config.toml
arch = "resnet_bottleneck"
model = "image embedding model"
dataset = "numbers of one to four digits printed on busy colour backdrops"
train_examples = 73750
image_size = 48
grayscale = true
crop_scale_min = 1
horizontal_flip = false
translate = 0.06
rotation_deg = 10
targets = ["ink"]
num_classes = 12
embedding_dim = 64
norm = "batchnorm"
hidden_act = "relu"
drop_path = 0.05
depths = [2, 2, 3, 2]
kernel_size = 3
stem = "deep"
avg_pool_shortcut = true
widths = [128, 256, 512, 1024]
am_softmax_margin = 0.1
am_softmax_scale = 16
init = "torch_default"
residual_init = "scaled_by_depth"
optimizer = "soap"
beta2 = 0.99
learning_rate = 0.0039
beta1 = 0.95
shampoo_beta = 0.99
eps = 1e-08
precondition_frequency = 10
max_precond_dim = 1536
merge_dims = true
one_sided = false
adamw_lr_other_params = 0.0018
max_grad_norm = 5.0
max_steps = 14000
batch_size = 128
epochs = 24.3
lr_schedule = "cosine"
final_lr_fraction = 0.01
warmup_steps = 1400
weight_decay = 0.1
adamw_weight_decay_other_params = 0.05
Rows from block 2, named by matrix and row number. Rows with one number belong to one channel. Each number is 128 + 32 x the weight over its row's rms, rounded and kept within 0 to 255. All counts start at 0. Numbers have three digits each. After the name is the row's rms in percent of the matrix's.
# convs1: 3x3 conv, stride 2 (model.blocks.2.convs.1.weight, 64x64x3x3), inputs 11-21, a 3x3 kernel for each
# convs2: expand pointwise conv (model.blocks.2.convs.2.weight, 256x64x1x1, transposed), outputs 86-171
convs1.0 102:185140134149151134184087082157146052204206141118083123103136097092119118094191106142167146186149112160159142100108170114153166141091122072118108202136147108094160168137079161168130124178067139123131161107109089119104169100093143158090143086139183155168176200102171122110129170088089123157175158119
convs2.0 096:150083061143128145169092165173064120154122134115180153150166195163125178122118141100127110164165111096174194082147190164197120075108152171108142068102139109175081138106116112179099067127143134179125134129199147081174116104131117160156165147152134112112101106
convs1.1 103:117062128120132130156068120179125104157090139128056204124098113141116140111099136161107128109152144120110114138145063157144148203115130157165139102107116101095160146191128083143130106099124152078063099150131112137120117166200162143120054098147073133180099162070102107153173146154134115088133090120
convs2.1 094:148091094094134088098098135064131173092121092135108132167124157121140186151098117084135147117182117095146112133183124115150167160131061110154139137149107137143080122182162156134135139172167089139110087111173166106098146212143154151169099100157128157100182148
convs1.2 100:139093070134098176134155162119093195104116187101128108176129095133125114130103146077166130080135134167147145091082075142150129209140100093162170133182085125081139133109154116193126145118140195159079129129072177126151167106112190133120076107103115134093118117160080137124083136139128107147123144086
convs2.2 098:173148108109220114177108140112118037158108110126095166148104113167223157133099162173104061050131113172125115155100162122097145185078111105116109102140119121112153104105162105165082123100152150179186114179120210117161104137124149127192141083101095133160113145
convs1.3 094:133153204185180153144131067100189123125099142137102125097121190121121150154155192179117102109163101139095088162167130123130098067120115137164166142084098151115158138150140116112090121146143117154139120103141088097090170146160129138153133121085149077076073119104129114086080175143090081178213168131
convs2.3 101:112091167131133152119167187152145072114097163134127115176124162144168102156143104147153140158126121130102084131122137095161132138107083115110054081168104115148143128164094126148192105054140103098122084064124135150151125145149127119144105174107182167157175139
convs1.4 098:124087094122103136139160143104097161120111155086108147164142186140105124108162178110118125135132199132111157125161081134143123088074115123105095114105104161145126126064141128125111182150085191197155174140119174130095127176088107101128170122066170074141077127120064105141119165077154144113159137196
convs2.4 106:128132112141150195127181067154168090170206156103141084139149107195176143089147093163089125144105115145119067200136165170122174168087183110141100165125126173157162113130149153137116105110148148113147083112076118136109092119081174108136171162141196125096083154
convs1.5 106:132140086148083130129147144063133211131167072150149094122156135094142123131071149139148113136149117118145127171175086183110078083122120059134170115137141146142118092142095130114121139108127139156123081134082141176133107165151080158141126130104203134141167138118106113101160089210129135184083111112
convs2.5 102:106109074154178142210121136162114128180100157162150099163121149099072079122134122137136117159147119107123123136158169097115150131152069140113160056140073153155111155110124137129115135104108120139102124112118126169117162063113140064133141170098120128153172187
convs1.6 103:122118142092141137128125105105176138125179129134098132136147106213158106137154120071127151135141167118139134149125062105167158090123100144159133155087105171117093184146152086171131123084166074089132132144091077136213101152125159122078113115135139149102194145116142162153191129116168121130151137087
convs2.6 106:137220118109106154114097097089146077124095135156116111089142111078110129149126123123139126135174128170116109185173185116090110147100138113142122146076218135161092098119148147096173116154131135132118183105162128226083115130193108164139158140129072141151091168
convs1.7 096:138151065149130130102137166152136139078137169124071081135153168159175160157069098129179114118158108114073093097146139138054120176115111152172178058145157109160121130079098105131113068097151125146060069117150156125159099156105044154125176114191130178132136131155117147120073190105080090128122111147
convs2.7 106:074172108149161130069105152116146108172134121105150119121139147123160084132176108162064111104165102125087126124190167086148066165153064112139121087111113139111116125158086106137103168175106110150118145095155110192108176114100128116108133126188148160113097122
convs1.8 091:165088121149138158099076215101116135114137062127104159122154091119149071119131165142126107120141132106109176095082137118129176159135187115104128139123076136104082108140135112084124157170136093153173167164110061164166150104119138124127136175092181141133164136101092153105132098108116145102054135139
convs2.8 092:158144131094164121097177151119097088064121158086112085215117140093119189045172160117138109113121131083109133090147134126139175062121071057161107101151111129170058105089131135098134126089127159109167146083122162134095121159073150151073077130155089110124111086
convs1.9 101:084189165159163099051060078123062065130131103091129091150099074091124118107120129105188116136092128116127103153126165082101159103113114095118074126115088148163148181154153112167146076137062225148151152149121114108106128157140117139115132108137081167110135088129172142154157146133148111135177136126
convs2.9 109:176095116143072112119108147164099114114118158144089194117128148164122116184163099103136154169134151159114116165087119120133105125118108076181129111131232186103140193140158161183088136114131099110153056093167080162179144110144104145155122123131158144109124086
convs1.10 100:124088063165132145114114160103123117113136132123150144092072147145138115110120118160104146143118152075132113081131125116173059100121180124106129202118090112097138158111086063155157095126141115163156111096137178119108125097092148143077149135168075156128079125161139155125112114109168196142128168127
convs2.10 094:141173076158135131174116126169143125088169113095122175135169168096124099141102076082085154195096132136124168154137140129079143155094113083125154131143062180126110105102088160089048169141123075126143091096156080130168119192088136133171161116124195087115119135
convs1.11 101:175173111115143151110133149139158078162119069140165106083062122105126154124121104197082133132158088148116130116094086116204113130066148139121189186049143121126138133138087116172132141091140103186172115129108106159128162075105150137096157143106188154118178113053108123104152081146110146112186145093
convs2.11 092:143083149215098111113111082122117185117131136131164111110088136128186141117124138192083165104160117107114114172112116141120116072087181140140128122086143175143098109144128144092108101119124097085112128092141188163194105143133158199148106138099133126148126114
convs1.12 099:070125065118141147151135130171092118147077149208053185089170115135134149073132136071066108042163102220176103136123116118064172124102121179101105114173110128144049198137203198101107200155117170063096160100101188177180155137093180160144152191129163142122093074114119111092122084161179170123167127075
convs2.12 105:138113158120121142118138145142151147125112140165168127140124069074136103049112114117075163091096079146173094103137129151110161110180079143149077145153113078113090069115132126188098171036157175128078079082141089128092149144152205082155134130124079154075080142
convs1.13 099:114147150159167126114104136153112167150134098076157131144132119177115120115123148126131138120130166099181123155107118142143106088097134078145106115153171161161137055110145097119129096171178133122135150089137141155098176092111120061137102103158108145135065071111177179101131149187114098069085128162
convs2.13 097:153127137119138143093150139059067124065205070127097124119135169140126136114123089140110150086150133138158103106105146112188131148125077070134074108144210160159088098097125112145161105146063135157131091174191089128149135088143085149137102187119197095101133121
convs1.14 099:196116095112125127094124182106103094170151154126094080096132172094121095131142114084122190076144140199190077164080129095119143182128079106166119125147125135103226097104155132136157115132187086158123151164135118133129166129145167169198108146079046161174142088173064157142078073118162147123057131181
convs2.14 103:161137137116110156125183139141100119110141108160095136111130111114126122134102117176124085150130127108098155103149105139154122150151083110100078193133116152114119142064078131094075167133106106148112122204031124166156125126159113143053118136114146099114188171
convs1.15 106:076191147074100107144160187085064114088182110188186074111099111104153105129082178144105138129154130118075120096106179086146153099161135116148120140073183142168162141095156179141143085098163137206146149189113154129082155100131183173054110154162115127116148146106101143154154131073105137139104148156
convs2.15 095:160097171123121141140128178134095153132166094107213204100148153157081091183120174167195173170114083126094162059143161111139106168126182133131111120156139130184167109112155159124146104113148153133181122155145141181115150134085157099180094204126126175079127154
convs1.16 098:093130126169158189089130156103122113073122157091094164087155113121118188185136072136117133120082144118124170113135097183103124112133166164142157137140090133118174136138168099116135114139106157193118149156075103096191084121154107178137158115126118088191184186155133187190121074120140127120163134141
convs2.16 094:069116071174151096095130162121108113126126126121105135139112101124102050107116042175135098151183104112098202130151165053172111106086156161169084102138132147176135177098145064111151118091088135124133145108127130165139157138155126157110082144140133133107153136
convs1.17 091:156097124135096131110074100118138114092105123161126119062115101146117134129163090109141129176170143098169146208105140109116098133098096115124103135200113167132108169068162153117172166118083126092129167111099139112115152078117121146129104106148146204124101136209061083170164102042180112151133172158
convs2.17 096:157138127142100096152138114097121112110100143090099139113105105102107085066135118134096135116125135115091113147139147123198129014158124117086136100098166111075107162108113174127106060126149076111094094154071146094128183154132136107130096088111137106138169157
convs1.18 098:078087175150109129132143133106097098157113123152124114164134133153130144132114133114142153159148110170113108125111114119167114172116127171096088228139093140142183157124148188161113150091087101112090151172137133135134127171066127083155135103121139149162178130186111094095162184126127124106104085146
convs2.18 101:140179174148169079165110182165168110137114136102107088116088081116133111160116121144127099139071132127106128093127148186124112140074166083181147087132110136187117165103139117125068150081168119100101142128124190154015113095067146106136209097160119093114125156
convs1.19 105:152152087117138125119164101089144147140100134137135136072153145096078114172087127116116110098131100091111111110130166147085105148072121121134109155145162136133161083098183176161119102118124209109067119127171129105139108177126136184111172212071124166095136156106154079162142063083120137151180117153
convs2.19 105:100160099150133072123135150082131143134176131073139174140155188098154117186156151107131082158138145163113158182128154119103166029099085139098099098117101132105119114150116106110041155149100117136104094149098137169102167142090107150142110104161137097140142117
convs1.20 101:163145070135116117129122095147176136161087168112049140130087060125070103146139206114200093135183111139152133099171169106086153143148130142095118099143113095153097146156118177121189187118109159083148153116150098119107082167084133161131099141057091218139149141073162085141154099104170137095097118111
convs2.20 099:173170119153074079113117121099132153143123125131161142085128121133168204122083091122165153066075096064123081115099181088124113142154171074127131145085142108087125187157155147106096099109151143112131163134109079086123173148131156130101154160095134077132112128
convs1.21 102:191203146199106144074131082113114143099116189082112130068146181148163147108122133130118146109114175096128087181078095088157119152109145173129140095183161092125112076142124101127147129116140131074118134121091182146133135057140153075174110155043115144157152129175058131168146159122115138166116110099
convs2.21 110:139111143153133108159100149203120098175146139110097118158081100047124116137144061109139149181139067178147129146148125113094104137160134075141105142136125050156190145175120110166185062203161115170115147118224174084153165166115085114096072117100112140213189159
convs1.22 099:093146119053124153109117157111159126089096097085078198215176006132101156107162118082091139091095132099183137128098123136140117078139098187148135152129153154126141100135134124092147177088132187147157167100121098186114118133112151145097112122155100107082131144148118097107170085094183092086163155105
convs2.22 096:135129132071104211150070134089181141095153141106121148125134113164149086109168123154134132140135112136124170138168174117130146106157133143136177121213137091132115089134216113087076119120121109071116164121062089139129162148163099158115090047092115108161100074
convs1.23 099:110097166130069160123094141087119160137135159131125122145121098134122188108164114192148127143187122091066151101115099124157152110148161124135129086134119065164094120162120152158127128142131167129105095081110139159120112084125131135155114170103102100175115151186116096102109149068117116090060098141
convs2.23 098:121116192092160072141134181176093139122132090121085131161153096116135127183098155108161129173138149129111129118152144120133125107097163111115184117157126134178098057187123156169141106151146114135117147181169089120167167134106131137126112152069141173170075088
convs1.24 104:148064107140103121099161143106148165090178141108111111140164098143117089134112085157143109105151143126134144100161117101134182079146135137144086121133177132153130182157123140109126059138161081081156116148142160116069145099094095185085153151114128131129109128143051160126122183099122106102138129117
convs2.24 092:122083162125159111166101090131083104108109148111117108135138111141153109118101143101128105161158158143086189079126139141167062168253143115158051038162140108105149091154167090124191126132157111131131104166116139122109123111157087162093088097131124109155128143
convs1.25 094:155113131134131160155097113123104149119105145182128100172130093178201181084085118096119084150172087110179149109116111103206148130179087105124119127169198117144170109127112094143123151101142087157095129093102155149163111110095152136179051055167129117150151120123108118129111122149100165162144107095
convs2.25 106:099169150189127177152123081084162190100173113187102178193160150124133142118170144145036121119108158121137077142113137167132168150110081128180154094173142139175121142136135173138147135152224165093145081144136060071146148130115165108100153100123122116143167161
convs1.26 095:156188066153146149146122115108127149118131082110108107088161084117191148164121159159119182129140096101128101142193082160145076114172096124167146138031189124085128123121093144113162106118138160091074158104140079125181093115070129136085118145171157128082120172122133159133136125143133108108102174116
convs2.26 094:139121116135181117121151094129132115102132117093119093132184131151157056088200089166119148128141141162120189155072159102113122106089135150140177087090157148121111102139112176138075092109092118184173166071161080161149095137133146089162115147062149118097178109
convs1.27 100:098164131148143109126147139141157126137189151121091102095178094126161099120073102070135148141153144144081094163120101114153118172137116115093131114119126144112150132187152112108104147093133179163084103132107099148041148095125134124132123094080162164192148066095068127127166110089152101124151131122
convs2.27 106:132108066135148153188114151142095133141147155124085149165088134133128179135082114133153089094103141117095137141121074097094156150094129155131095131142111119149153151146117143174107104154116156132111114149107081130129138092089107126134096170106118150145155141
convs1.28 105:117102156089099161141100186111181130048101178090083126096110126150125081196137118087102128119105166152080122087127188107148094133152129158144107198077169108159122202144108121120095104106157147135080123171124152123089164098109181110109107128097091101198069159120126087190105123125181106142181099171
convs2.28 104:108113132066119101122089144109135123109135132073116148090169102174100138164113107069127059049137162085135133159126123145108161119106133135116131147110100088133089099160181128157155134108113097140131104098115115156077167107089107131140132122227144127100094093
convs1.29 104:111170117103143100138131136126138100147121142077091173161144128129151152095137120130111050154131141093123160087098117147160129146135162148176111107081149114090105142145137116112106122148089086160109147103084143171141091162107143123142100117182155118116134136062154082145057140155128135108130172168
convs2.29 114:181116139093168176175125097139161106088088213094164106142058127081121100095145110118126159130133087127151130182149123129144051094159115103158114085118080174126074150135186171122104104165095160132090157178136102131069140157110132114093111168102103166057114162
convs1.30 107:108173129106195116095106097134129128135152161122111137118157151130137086111126130216105121103145099097156127144172136100107108168136117123140079092126156142156134201168086177102083101175122140133117115123131067121148188165147144143153151139177111155078175202116155057118159110109094203116118138113
convs2.30 107:120137145163103122168157175132083117121117136121076114157126199126055123159099107150191154101108127114128108158139138158108158105092113140193136078177139134126142178127065115078149139141107104157137084115092154098154095108076175171167136114093121103155122126
convs1.31 097:113132131150116130125162161083134142113109145108091150099139074119180176155125116099153197129121121137126161088114123143125134117143115127136094164128112178085117137213126103071138108161126077101137056166172120100110137167141211104122174172147115121103183050122097114110140156176188117082094153129
convs2.31 084:174143178090129168110187124112136119068120130134108121139156106119092167155108128130113138116153175125085139068152135131200115130088129126167138160074157053120166048097142073108096146120119160081131161122110140089176049149173077152134154130198125131126169174
convs1.32 101:134132099118120127157058070162113144117114134080125165093104154153107161137161075060120093092195124171133161179114137138132100078110130135059103099156096156140168163187150121134104091147154150203139124114067072111169099087134142157112139118174142119139152123055103108092149097113123050091120154152
convs2.32 104:157112097174094118099126129127093112223151147117115112116090121099142090044110111129144115111137103108128106089092097130104151094117122154116110134107133191083166150183106158138134132115042107111110154127148124113117104155076084161164103208112147113151142109
convs1.33 102:117125029099136111135136065082091180145086124122127144149077093131101147095145160148165064109145202085078111165152093104066174090102153147121110134103161070150133122111109162130131147170133137081188083144162093087163149146104147121127167119121127090121128084132155139116156082140099166145135105100
convs2.33 105:106140142113096105134147146150151101184105097117099078197160131075159122126165148130141056224154097118183154154108102110111136124043146126103103153086141154050153096180064118082176075149156141126154147107109147102111126118120111171106129135131128181102117109
convs1.34 100:121149154081089166117099104144100091133067170160170118204161127118091122163127161152166106143159099078140131146052100179166126110155067169095133103129132123143152132088127082138124112155093125081109147140142048162173144154106142113127127118065178084113128165140132149100125109151076123079100170169
convs2.34 088:112108166140117082114098101155081117129087121125145069087171154125099155158115128122105172160121122138126129148147155114198164141172083117128170114143115117120073097115061098094104166098093180107085096149130169108207130065149113140087151082171087086079137170
convs1.35 092:144171081170118150173134092120093126132126139172085093158109152085137097095090101173131132162125118127067141134041102144124177133178064186148187091151133120116078141105162139109122135077113056085135125196090143152191089187151160064140122078132174116133110119138128082112129118091072144083151119152
convs2.35 092:113114181132198137122141085133155111103121133161097141083190136134087132107140187149108091119101132153163115141131122118089098125094162171169200127091156184143091175153114197161170212136206150092212171149149152141172120184113158111146194170112154107138169133
convs1.36 099:141113090159194174118168136138122089107119090145121105093108109080112162149128119147123121138097129078135147083109069107146149165146154130112138100096125144110121084121122064185125135104154144172179086164210134156086162161113099113082115101108123137075125087128132157124076093149122163126108104154
convs2.36 095:113102124095146115133151079101125146094146115099162175114063200133068153129175143167102176108158148183128091086108135135121163129137151127169132102110072131079096170122153141128127122148183051081169156160128135116075113137151184148139156123115045119142156119
convs1.37 102:121143164138142133101048169137176124191160147120101133102121140114137117097155126154095168138184121116198107143154103100138139119110149158140087165201164141122141111148147101193140105097132076113131154143158088114089107148097101141130143156189121157193110099111102123149115135113114119064123121160
convs2.37 091:116111128067122133140099130152126113170139128083123101079123075160121071129148108115109146109180115138159139154167155127144070126112065107157072141169076126075172156136127074154186116127163112147132088113114111103128155148125148211156159108131117111110147097
convs1.38 100:163164105082141143162103065149083069094150117173120141133095183047154068155136146090107152158165166136091035129163143105081138128159134094082162126207115195191108106176164120118160180120126204101123173121121156072139141087116121115106106147156081141149103115100098140122148105073135168139112157124
convs2.38 091:152142116159134162052173166110164045153088061117135112072081096132062101109130119126117149122115126065082136173139155140138138188072123081160143171114165144057075181114174109111085124159133152202114081112095151155146150159121130083107070121151109118131122173
convs1.39 099:153168110167116095116125116083109130097107153100103131104055103143095156095191112145114160197100157163135112091149112139129144130086126095170133139126159145201130103140103102123138090143143110092151083124141080138111141074134162171110190147128111100133149106151120164067114151089135123093159073108
convs2.39 091:165164058112068123169117144135133093126131119117174154168076146149131147119058125183077142105192140145185127125121113126208107132109108079109144129139087115119168146108162114148150136131125148108113156216082174146221160144161123127153091150116065131115111150
convs1.40 105:124112083178103057079159120097091101105126155148102105170155104088158139107111097047180141091114140170164117118106148068148144070072125120118163159105103102148102083107103111201169128136127134108106061145109120097131115111084085127158076141157140090107119075194098126136108118193133117050153090158
convs2.40 097:101149101143117061154160111153139077167083128134135073127141129096129094103070152162130112133157066139181113184101079109125152198094176109134129118059133102105099160122078102127118165136147112135141167099154198082074159072237132151167128118148127138109140179
convs1.41 101:107109093148154213169185075126119178117114102166079098150096134105130113124159153051114176119122088118113077168096168112034079072156146118180100099103141142104126065128142106153128141127123061117168199175100137145091084089178127101123147093128088166098080173136154119126108145104134069174128055131
convs2.41 100:095047140170181079124140122123137142163189126134136131132163132143131134120159104158155105104103171147088128174158164191131107122153115189131118113152122162109127144091141140143125156159146182103102204114156151094104136195069113085112137134070106138164136102
convs1.42 103:138143130107123141139177133089149180129142123144130059090064160111165193129103115117160126138137153092147156100162142104136133226062056111057084200113124091142163131130140052111163149099196139131069106119096089143120139174145127162145051081113115142133143130074163130141145110121113159114068119133
convs2.42 101:176129116078131131137105151136117119099158105125104151114052179107108104188155137131135131111127144134153137121113080124098087144115161171136150136062097123191117122109074112087112139129093110138152190174156131133165192098102081115134137082121174130109170128
convs1.43 100:175175118154151065154130165138185145140193130128087119128138138115119160142143076106096084069110161168110155120123130212145109149113122109150172121081153139128140194132076135125110139132113154141127128095053124179130178157071146084154132098120203117159163182171069113106129169140206158096129146092
convs2.43 097:133139143145110137223117114188098104079124138158194154082149116147100139117096112157147128113143083119125102121128128151151120100125157099156115136176091137115103207131134065102180113198121150135142150169172186140107054080123123106163107139113113122137129155
convs1.44 104:121114203087123124105103132146170128109198102164119112120187123174059114149112131192149154142099124105166030088126101106129125168135135145111128111184130077175103094118116095138125132109128144108096128086152110138131168158120134188126136090108125141128044161145108073133125137072120130073135130118
convs2.44 094:153101096114200153085134199099136089104133108162198102096114147091129125126119102098146170096198101094107105150119115124090135174078140123091113086102143116092153141114161116167149130144137156094128113086123162132128151103155098090079143119120128120170145166
convs1.45 096:203070120146156148118075113121070170128124142183095114114092129230129115104082109109165141171103166109070101066129198170069109111113142100106115095100194137176133152157172119176138178124106131163091168168073110086174061164132075124123129118134094107070111130098154104143147103155147120168121114117
convs2.45 096:167176055169107166130104175108135066152161180148098163131165129156138119094154113157117114128125165100127112089129147149104151123107115147115093163114160118075105091121144106137141136080135157076120111109104152106136165162106146193202118185159121116068130089
convs1.46 099:139057175166121083143157111170192144146144142087084136155118168151132086128148179108176123131077124107095120138139141127169148113136118173106136172097071062184105075076125107161122103164127105090076097128159168164171148093157168104141091134098103103153096113170159130145134126087097144130059077132
convs2.46 109:151173096180178109155099124079152139124137066136158115112139084117161085084082084187123104097151108088139060151157108106107159148129089109104079104089143102107110123188210144115162132169112166152136124075124107137123179119103068053118124158143150138209131169
convs1.47 099:157101076148147130119154133150129127081150138142092133179172068143140092104115177111139124102095187124074086148145132097097128089128119134165116069162122135101169086132157121161098086127177119141204094104089052124152143189118108114147136087139157083192094134090077107126086195184117184123111111086
convs2.47 103:106110161078100140168063166160204142137114167148103089255117130151116119134139110054105113162123116098196137095112117085116151120088141093112168079091106163131192152135119114156096113212145119061126138131156107154150162139115116129147027117088130162133094131
convs1.48 098:092148168169118125116094136124114133066168169140144129159131141155095192096203124141106102080107108105116150109194123098115086109155142111080126199065160123113081173149126113138132155128187133178106145075076147131103117156155125185188157114143140133090163164150163080156093145110109106138192136208
convs2.48 094:102096115141108148106094165187103115136144111171083179108165106124117094073114136165107122087096139109111078179146127079118183123092160068114148238058092089075143124136143147075125081131137138095094150116127122071121138162086118104099145139088111111169161097
convs1.49 100:101145098140126082165149146130126125115109056114148099116159116091125104087106073153094110110169142093176120131134140074084129113137127133194123131162085117121123088119097060095144130097137110083111109134151184150130182081104112065104080115092127096072122149127173133107065119149049135099108142085
convs2.49 094:098184147110161158096149132095096216081111201114114098147125140113074190110159105185110176150160113122060161170118167136126116174160106089146138103155071129058151122158122141109095109144170143114125132120172075153140137083129112100080119106099167134180130183
convs1.50 099:173107103153113145187139135116168060200150088189110156115107128120069172095163153110115144150096141182110124137168131137124154121102112122168070127127123222108152168151114117137098095128080097057146155180100153144119067104133081119136109106105128101114101080106104176169118138127126101142140178143
convs2.50 109:139115075106127150141107192093088104089096106137132141159119154134171112115124090137180145143151099150121141141120184109134137177225114152098086146154081129160132081136141176088114136116122135049121122132099186127130107171163137143136163114124130102185149086
convs1.51 102:141138177091165146175175075130104168127087124138152135087206201135143155061150108105081074125134133095111174155130100114141089136135106197103120109136140158131184149165117120130113140148166160135134143130115134085110100145086176096123060124093083128163116112167150116165146087136122190208102117118
convs2.51 110:080159102176097116112094126150156130119157144054160070103091169112211160144098154174152112132123137136053132138140106113127156122137147151079085142052142086080107142152137105195103099111124128098122176135100143155128125147200095145145097083082098186114167099
convs1.52 105:116103135135147083159187145080091118089115110107123109123149144133118180101164154146159115156117070161131137106104086130166130151092134117140187143121133123135170176138102089111080111121106085149068066132141113100130106064086151138117120107159128134160129155160179127093134077126114089179134103151
convs2.52 109:100121109127132115089144116094098114086142172139094150126090164091122137112131108193080100178101126126124140142149102139111104116113087132079058102163153128165155125125090099189097120176090123112120160137177155202120137102099060126113067135153106153105122104
convs1.53 102:198075140102085137163116135068154156127229062149143083132169140144105133129155139180165096061122103118114122104099140161198104061107129181123094134166108101121139160113108141158139153165095085099156159104116141197176124186148122181108102137079144071113133128128127133113113115098160158164168094100
convs2.53 094:079112145142186136197180129134168139151121130148170121171105135130140104105117085149142152166094115126123191151100105078054139090098135095106149141127165132078151081148130114125063152112128184147121119130106107205171150067130095042119147182108111163171142109
convs1.54 095:140157119113138136131120105142033132165191100146164083139149074053163144128167101130118134110075153201200061127081131132087178097151134126108090124143095229088140119105099185178142189089166118107125147182124143065167110126097183102150169130095123089070150149127106134053152123191092134153099089152
convs2.54 105:108114229145148202090125160094121145136108125133131088146110085126171173115160125118156141152097109089147099078100140152117125144146114094163118070178068162143134106116172138114087116111115187110137140143145144127100127086061145086084100109090106059152097119
convs1.55 097:145141099097114180113090089116120141126152127095147118173095152120170094162136133126131119110126159179145095140118110118132127121123120139185135132100143159147129166069085158103126181156087145125174118108172179126088161137105144099079119133155088083141177110213116107109091143092133151101135082143
convs2.55 106:095134127130106164152085135075168169115113127125119136127123153066119128097122139117120074203110106117155078135149101138127097129151093132147150141175149109148195091235162090075189138089094123164116131128137130091160109098160179107132094106141108185155141139
convs1.56 099:110081118109156154098146145142088091135164148103158207121122124107112091110139121162139134114190108103127154105136175137115200109116086101069128149125175120141125099115138115137118173167089172141097193176121106092115109155114153109131126102125141119092175171060151114144112097062093149149149183198
convs2.56 089:134196135159145176118076143175135138141166155159151101127145222099130109067141098136106123136103132098158090122082114166186111145147076107138152188153117158142091098150182139166129125108105125125183107120123122093141095137088090081145168126118160117056138185
convs1.57 099:121078131096163192170118090134134077089080170114120130112145201091137080087085138072124143147097116105152174154148165066108136068100162099141124070168106161202101089147106136110101146140096154105140119147097163079076087124140133076135118126150113140103132098120169072135109127142214126134194126143
convs2.57 105:129136118128131107145150103151112128074169171078132063060113092111066091115159108115138116101151176146169096129131164155079127213109129103093179144110173158090176112116104200107143154091189166102137094173129097095165125125102157082120143128158090125086103141
convs1.58 096:124115121151179153099087116132143121151151132095124168104115154113140138168159113154110180118187184089127079103101080088102102123116129177147146071164123059084142139117144139107118081103142153109100059156188136132181103104112137145137108105131126140145173067095156140115166109102076133112133118059
convs2.58 101:092163161142155098079155116107095095061114092103146144199199160113120126093125134153187131141087071143105248101140128145110105153123100126095141101115098112111131158169111106145128133109137132148138187072132120151129176144096120144109157210166153116210161166
convs1.59 099:188110113123078095182114116153132188154117087164135080131163097159131122118124129145128125185096050152165081071125125140124148178118097186142099195127104143123103037175172099070075123138102164146136179116118129119157139142064163123100150095136119135121143193116102122150124101100101112127092174147
convs2.59 105:175142186170159161111103100108073106125162119115106138126160074189059117128122122086174135107130107097155147118108118188133123113182098079104134119098085096108154142140226092094162117144104185088103157074144101134098123166068144136140173111137139063137108091
convs1.60 101:121070125084086143145158109175098177078203161096146090192154155132141114157106073093127063104124121082153200116159150123094133146156099131219089110143182110111150111158105133117138158044101132129140067155083150114148137139139105154142134102099144161083134126119122126171142159122125105091166110134
convs2.60 099:131153168223122121120128158166179176102085159170095117109111163127126117136143163147133174099093169123164159133152150181152112123154105113127162106134210158126177143097181085092133121087145133088117133106189180136132154121108157142178174099147198107152166119
convs1.61 097:086138107195144110165085139170065180111151127130123100129169120128109089139123143123164146186152098082148078148083149075126128141197135118091175164175114093133068136159180168119133164088083157157135117112157061172098132147121137139109110094139125084140133140112149107096123112176070117116195114107
convs2.61 097:136068148095164125153125106134147166137133065067104104122105117159103091196128129157151130163137072142124121146073080176127123064160160175105172147179119100069138114056095162147141094115133124160119091117154129147107173177130101118097140094158174122127106164
convs1.62 108:104092122198160113082111164119120141062108115117155119114135100214085136113144171156120145098090134160117078081131134166098130147121110133170099108109149142118095086113108120106106168120139110119136137129124120146158142129151136096141090120112105089164167131138083121188076144141128156136117110129
convs2.62 111:097151136109112089127080126101092111113140118124093111138170123164102128101141131100094073171183152174076141152120095187124146077147153146089121099153112127132115132099152095163147152165149149131146066098108172123135135169120130086111169099093192155089179143
convs1.63 101:156119173196123104207102110185157107107102163149144171162089100122113094090146138104144103108132108174127140212157117225194073174202076076108137119165103146111133128099167153114097096129148082160107094114189142087127156110110143115118157081105107125087135120138107143144161139158146117125099121092
convs2.63 103:168094107165137113082139163149120159162160167158101155094109161142102131125178116133108106086139149162140157145079083104164102139188140165159103098119078117095197161129153107112119144152159075189119111124081103122092127102096096142127141151137160085148149128